Weights of a small masked image model.
Training: muon at rate 0.029, 10100 steps, batches of 256.
Data: trained on histories of elementary cellular automata, time running down, 147500 training examples.
Rows from block 4 of a small masked image model, named by matrix and row number. Rows with one number belong to one neuron. Each number is 50 + 15 x the weight over its row's rms, rounded and kept within 0 to 99. All counts start at 0.
After each neuron's rows are labels from the 100 images, of 14848, where the neuron reaches its highest value: "top examples" is what is common among them. Only what is clearly more common there than usual is listed. The data: histories of elementary cellular automata, time running down. In brackets: how many of the 100.
# fc1: MLP up (model.blocks.4.mlp.fc1.weight, 1536x384), inputs 128-255
# fc2: MLP down (model.blocks.4.mlp.fc2.weight, 384x1536, transposed), outputs 128-255

fc1.129:74 48 55 62 40 72 35 83 66 57 50 17 72 39 63 50 50 49 49 78 27 21 46 46 49 50 45 59 65 44 38 48 48 55 51 76 51 44 52 49 51 45 47 12 48 49 78 43 31 41 25 36 52 49 31 37 51 50 26 47 55 46 46 47 34 53 46 00 53 49 46 47 63 48 48 52 70 55 66 53 31 55 52 65 77 60 38 57 64 44 49 47 63 01 74 50 38 32 18 55 62 50 49 71 43 69 50 46 55 46 44 47 53 30 40 41 53 52 31 59 71 14 69 60 66 71 52 34
fc2.129:49 24 67 57 61 51 74 50 22 59 41 56 50 51 49 38 51 47 50 52 51 74 50 49 60 56 37 54 40 29 54 85 55 53 50 51 62 50 52 65 78 49 36 06 39 48 35 60 50 53 80 51 50 70 52 46 38 46 44 43 88 44 45 63 50 44 41 26 57 45 49 36 49 75 41 69 38 42 46 54 67 55 59 44 50 52 35 50 50 48 57 50 54 36 47 50 37 42 54 55 56 48 54 51 18 83 12 54 49 50 48 50 52 59 28 38 56 49 63 58 53 40 51 88 50 54 59 53
top examples: 111 turns on (85); 000 turns on (84)

fc1.186:54 64 50 70 24 51 73 60 64 62 43 44 53 43 50 50 51 51 45 36 49 25 55 50 64 48 55 55 50 68 46 41 49 53 50 50 47 56 52 50 62 52 55 52 39 52 48 58 49 67 64 38 32 57 58 79 61 49 28 59 51 52 50 48 44 16 35 74 49 52 43 43 42 30 54 42 40 48 64 61 57 80 49 22 42 53 39 45 42 49 45 65 64 56 69 57 45 79 49 59 44 84 37 67 54 53 56 50 45 50 19 63 62 46 65 43 39 55 55 43 47 16 52 14 61 41 49 24
fc2.186:42 52 55 49 50 50 45 50 59 54 50 10 75 65 50 49 63 50 51 50 52 54 36 41 46 50 50 52 00 50 31 44 52 50 25 51 12 45 50 53 51 62 50 50 94 50 60 39 61 50 50 50 50 39 53 50 51 49 52 49 48 46 38 55 52 57 50 50 11 52 37 49 50 62 48 42 58 53 49 50 28 49 34 13 50 53 95 36 58 50 59 50 47 50 58 54 52 46 50 51 50 50 46 47 16 51 60 47 51 60 30 52 49 50 53 40 51 47 56 34 54 45 58 50 40 51 53 07
top examples: 111 turns on (91); dense start (61)

fc1.503:50 64 44 36 41 40 54 56 51 63 65 66 45 17 77 50 51 53 33 26 55 32 38 32 32 50 47 56 53 37 41 54 24 39 57 64 67 62 50 35 21 43 45 27 44 40 55 69 47 47 54 53 43 46 47 58 34 63 27 45 59 50 39 34 73 45 64 38 76 30 41 36 40 48 12 62 59 50 16 43 58 66 49 24 51 61 63 49 00 60 36 46 46 51 29 60 52 65 48 57 43 43 47 50 71 76 41 65 46 31 51 28 75 31 56 72 58 36 51 49 62 27 44 50 49 58 59 15
fc2.503:47 51 41 87 64 71 45 56 45 35 47 40 54 51 46 52 65 62 52 43 38 47 50 83 63 53 43 58 52 12 49 48 49 49 49 46 46 49 59 47 55 49 67 66 49 51 53 56 53 32 63 51 37 53 52 49 61 61 56 25 41 53 28 63 17 41 44 25 50 35 48 54 50 39 38 50 00 45 53 60 26 49 54 59 34 43 48 51 55 51 48 58 50 43 58 50 64 47 51 40 51 50 23 59 69 37 45 41 56 28 53 55 75 50 49 36 45 54 50 23 53 43 69 48 38 58 45 26
top examples: 100 turns on (94); 001 turns on (90); 110 turns on (79); 011 turns on (77)

fc1.62:50 50 50 50 39 95 39 49 83 50 50 50 56 50 50 47 33 50 53 59 50 50 50 50 50 37 50 50 38 50 50 53 62 50 50 50 50 50 50 41 50 50 04 50 51 35 50 50 50 50 50 50 50 50 50 50 50 62 50 50 50 50 50 63 28 50 40 55 50 50 50 50 50 50 87 44 50 40 50 50 34 50 50 50 50 50 37 50 42 46 50 50 50 50 50 49 54 51 50 50 50 50 73 50 50 88 50 50 50 50 17 50 58 55 69 50 50 50 73 50 50 87 50 27 50 50 50 50
fc2.62:50 49 50 50 50 50 48 50 50 50 50 50 28 51 51 50 50 50 50 50 50 50 50 50 60 50 44 50 50 49 50 50 50 50 50 50 50 50 50 50 55 50 50 50 50 50 48 50 50 50 50 49 50 47 20 00 50 49 49 75 50 50 50 51 50 50 50 50 50 50 51 50 50 50 50 50 50 50 50 50 50 50 50 54 50 49 50 50 50 50 50 50 50 50 50 51 50 50 51 48 52 49 51 50 50 51 50 50 50 50 49 51 50 50 50 50 50 50 55 50 50 50 50 50 50 50 50 50
top examples: 100 turns on (82)

fc1.654:49 58 49 48 06 62 48 51 45 25 53 50 77 36 82 59 50 48 47 55 44 38 65 38 47 54 49 85 73 47 41 48 43 38 20 38 52 38 49 37 47 53 52 56 18 83 49 52 64 34 42 59 29 62 72 65 35 56 82 44 73 48 60 48 49 72 49 48 50 48 72 45 64 31 49 51 19 48 51 52 22 80 48 52 58 59 65 68 38 48 59 58 67 50 50 45 44 53 47 50 53 59 60 55 59 84 45 47 38 51 27 50 58 49 21 63 26 50 54 62 60 45 42 54 00 40 30 12
fc2.654:67 58 47 50 53 50 56 37 49 50 65 50 52 29 28 61 31 47 46 53 29 72 52 50 43 42 49 03 48 60 40 29 82 51 72 50 50 55 55 70 50 57 52 71 58 38 49 63 54 50 50 49 33 45 50 48 51 23 58 78 71 49 43 51 52 25 21 17 50 50 37 53 50 64 77 51 52 39 46 56 14 06 47 47 48 46 51 43 55 63 59 45 67 42 50 06 51 48 59 50 97 71 57 51 47 52 47 65 49 65 69 00 43 69 71 53 53 41 50 44 50 51 50 07 54 49 60 40
top examples: 000 turns on (100); rule: rule 61 (48); rule: rule 67 (33)

fc1.592:50 67 63 49 51 67 50 50 32 50 50 50 50 06 51 56 68 49 32 50 93 45 52 47 49 50 58 65 54 50 46 50 57 50 61 58 49 50 50 74 69 51 51 37 14 50 49 55 51 47 52 50 99 81 69 50 48 50 73 50 50 52 51 52 50 49 50 66 50 53 63 50 50 49 00 50 18 50 45 36 45 51 50 52 46 50 50 51 50 50 50 64 30 62 76 74 96 50 37 50 50 51 42 50 50 57 50 27 50 56 45 50 50 54 50 99 58 51 48 86 50 53 53 50 41 03 50 50
fc2.592:50 50 00 46 50 50 49 50 50 50 52 51 52 51 50 50 50 50 52 28 50 45 63 50 50 49 50 47 51 66 50 85 50 51 00 60 71 51 50 54 50 54 50 99 50 50 56 50 51 50 37 56 52 11 44 82 50 53 49 45 49 72 73 49 48 52 50 50 72 54 63 50 50 50 53 50 50 76 51 51 49 50 51 49 50 50 48 27 46 50 50 50 50 50 86 50 49 50 51 50 50 77 50 51 50 99 49 50 50 47 49 51 50 29 50 51 50 50 49 52 55 56 50 51 50 50 50 49
top examples: 000 turns on (76); large cells (67)

fc1.527:49 37 68 48 45 63 46 63 65 48 58 69 49 16 66 47 27 36 42 80 47 40 70 69 37 88 47 65 53 40 68 47 43 35 49 52 70 48 55 39 57 48 48 48 37 37 55 42 35 42 42 61 51 32 46 75 40 36 49 49 51 80 22 38 47 56 43 27 21 65 55 62 57 47 48 61 48 51 51 37 75 36 30 44 38 51 55 18 50 37 34 65 47 70 43 75 51 28 47 86 32 50 58 76 39 73 45 48 42 26 56 39 41 30 59 66 50 62 35 53 45 35 36 61 62 38 37 60
fc2.527:51 30 26 58 49 51 90 37 50 44 48 59 40 50 58 54 45 36 32 56 45 58 59 51 82 56 43 49 45 75 77 41 58 64 35 68 50 51 66 49 52 64 33 53 51 53 51 54 60 48 49 50 49 53 50 49 26 16 59 39 17 25 65 63 37 50 47 39 92 62 50 52 35 30 65 54 43 42 50 52 57 34 56 70 44 53 26 08 44 53 69 34 97 52 51 60 43 40 39 49 51 45 80 51 51 22 50 43 48 28 72 66 49 95 55 45 59 35 51 47 51 48 67 50 47 02 43 62
top examples: 100 turns on (83); 110 turns on (79); 001 turns on (75)

fc1.175:62 24 43 48 43 58 53 50 30 13 55 52 44 40 32 48 61 51 60 70 49 51 58 62 33 52 74 55 41 46 64 35 61 45 49 73 92 62 43 42 46 60 38 56 52 44 29 42 41 50 52 56 50 50 40 39 51 26 72 49 34 51 49 57 50 66 69 54 29 45 30 54 65 58 45 65 53 37 50 47 50 60 52 58 74 49 45 55 48 54 46 59 44 33 51 34 48 80 61 49 54 47 55 53 28 54 52 39 35 66 52 26 30 39 02 41 52 48 47 54 23 62 56 53 67 53 49 49
fc2.175:45 50 50 47 54 13 62 55 41 57 55 58 51 45 98 89 45 58 13 48 56 50 48 83 97 65 45 49 51 56 43 60 50 54 52 50 38 64 90 55 47 85 51 19 49 51 46 40 51 53 52 59 33 30 52 51 47 50 47 18 57 51 32 54 53 56 49 59 54 49 52 74 22 51 51 51 48 57 42 73 35 59 41 50 57 51 13 29 44 50 47 59 42 52 56 53 49 55 61 49 39 52 04 50 52 54 50 53 40 51 39 52 58 50 50 74 38 44 49 50 32 36 43 64 60 73 63 42
top examples: 000 turns on (94)

fc1.137:43 58 15 50 49 65 79 53 37 54 38 53 30 57 89 25 73 38 63 79 62 22 48 47 46 49 53 72 65 31 50 37 48 52 35 31 42 27 57 27 35 55 56 60 39 68 59 61 61 54 67 50 35 49 69 42 52 47 64 49 53 71 44 16 55 89 33 50 66 52 43 53 60 35 63 40 47 38 50 61 65 51 50 42 56 62 54 48 49 49 50 37 52 49 50 50 51 27 44 51 47 75 56 75 55 68 32 36 31 41 50 47 71 42 63 22 41 34 38 54 47 49 50 59 00 07 37 54
fc2.137:31 53 61 45 41 53 77 45 75 49 67 39 49 39 55 50 38 32 48 50 28 38 49 82 70 27 50 17 79 47 71 52 49 83 55 51 50 41 71 31 60 22 38 50 44 67 48 37 46 17 48 51 72 32 60 50 48 82 58 68 49 27 76 54 79 61 52 29 58 47 54 47 50 50 60 64 42 69 01 51 48 57 58 49 36 46 60 73 61 52 63 50 75 42 57 44 49 62 31 51 75 22 50 48 60 51 51 58 60 57 39 18 24 50 98 54 50 00 48 46 47 57 42 49 74 49 47 61
top examples: 000 turns on (94); rule: rule 67 (44); rule: rule 61 (30)

fc1.647:57 56 26 47 47 34 80 52 54 50 44 51 63 72 60 44 48 46 43 54 58 35 50 63 46 50 51 55 61 65 54 49 34 50 54 46 51 69 77 41 50 50 42 52 32 67 50 61 28 36 51 54 53 68 43 38 35 58 86 44 50 42 39 66 78 50 50 63 62 81 50 23 69 49 48 57 12 54 48 43 60 38 51 65 49 50 68 45 39 52 10 60 58 52 25 44 63 52 60 43 35 50 51 59 53 52 61 41 54 20 37 67 47 13 47 60 71 46 58 84 52 53 33 59 56 35 40 52
fc2.647:74 38 47 60 42 52 75 56 43 50 49 67 95 52 58 60 53 56 21 68 42 61 50 55 82 50 49 48 68 55 47 44 51 51 50 48 47 50 95 64 61 33 28 37 51 50 18 99 45 47 54 99 83 42 47 21 50 72 51 57 88 58 50 46 63 50 50 58 56 51 44 48 46 49 49 48 51 50 61 50 45 54 50 45 45 56 51 43 49 34 50 49 45 29 34 36 44 48 46 35 50 39 58 38 56 55 35 51 51 59 66 66 75 50 50 47 50 44 41 53 50 46 46 46 49 49 48 45
top examples: 100 turns on (89); 000 turns on (88)

fc1.135:53 35 76 49 21 84 57 50 59 74 44 53 28 58 60 47 62 55 49 64 50 60 42 34 43 51 49 63 57 50 49 40 56 58 21 59 62 39 27 38 57 34 74 43 61 36 40 37 60 60 64 48 84 39 69 64 38 47 71 50 44 54 50 84 50 43 40 39 69 49 61 53 42 56 53 55 13 55 58 45 49 47 42 51 38 53 47 79 41 53 37 85 73 42 00 50 57 49 43 44 79 45 44 54 20 55 54 49 67 52 67 34 56 50 26 25 67 81 53 22 50 50 52 24 65 52 55 43
fc2.135:51 50 76 49 21 50 50 50 55 44 51 49 50 80 66 47 53 50 45 57 48 49 54 16 39 53 99 49 42 54 49 50 52 49 29 54 48 52 51 50 50 12 99 00 49 50 45 19 65 53 50 17 65 45 36 32 56 48 78 55 42 51 47 56 76 33 60 51 51 47 57 39 74 53 52 54 48 50 48 48 57 51 48 41 44 49 30 51 06 49 38 49 74 50 02 47 51 51 49 38 49 66 51 58 38 53 18 42 55 54 78 36 58 73 35 50 50 38 51 44 50 50 64 49 54 83 46 64
top examples: 001 turns on (90); 101 turns on (81)

fc1.272:50 66 50 26 23 39 51 57 56 50 15 38 50 57 56 65 53 49 43 29 53 43 77 53 59 52 50 21 38 64 52 56 47 60 41 44 52 35 28 65 57 08 58 65 65 58 53 45 50 70 44 49 52 31 48 49 52 57 50 50 49 58 61 55 38 51 47 35 60 38 48 56 63 31 55 60 47 44 00 62 56 50 50 46 09 56 53 52 08 62 26 47 49 47 50 50 43 99 40 49 74 99 53 75 51 49 73 46 44 50 41 28 43 49 56 55 46 49 69 34 62 46 74 57 52 28 49 68
fc2.272:78 32 38 69 33 48 36 99 70 50 77 50 49 44 50 58 45 50 60 50 55 86 00 24 47 50 55 56 48 41 61 48 17 50 01 32 38 36 68 48 16 52 33 39 50 64 46 51 57 95 51 41 57 51 51 49 50 50 15 52 46 49 34 56 50 04 53 48 51 44 41 62 14 25 50 54 58 50 42 49 94 47 49 57 50 52 50 52 35 52 13 51 68 52 50 90 54 50 49 54 48 23 51 39 90 26 52 49 59 52 49 51 30 55 49 49 60 64 30 46 49 62 50 49 49 51 50 38
top examples: 111 turns on (91)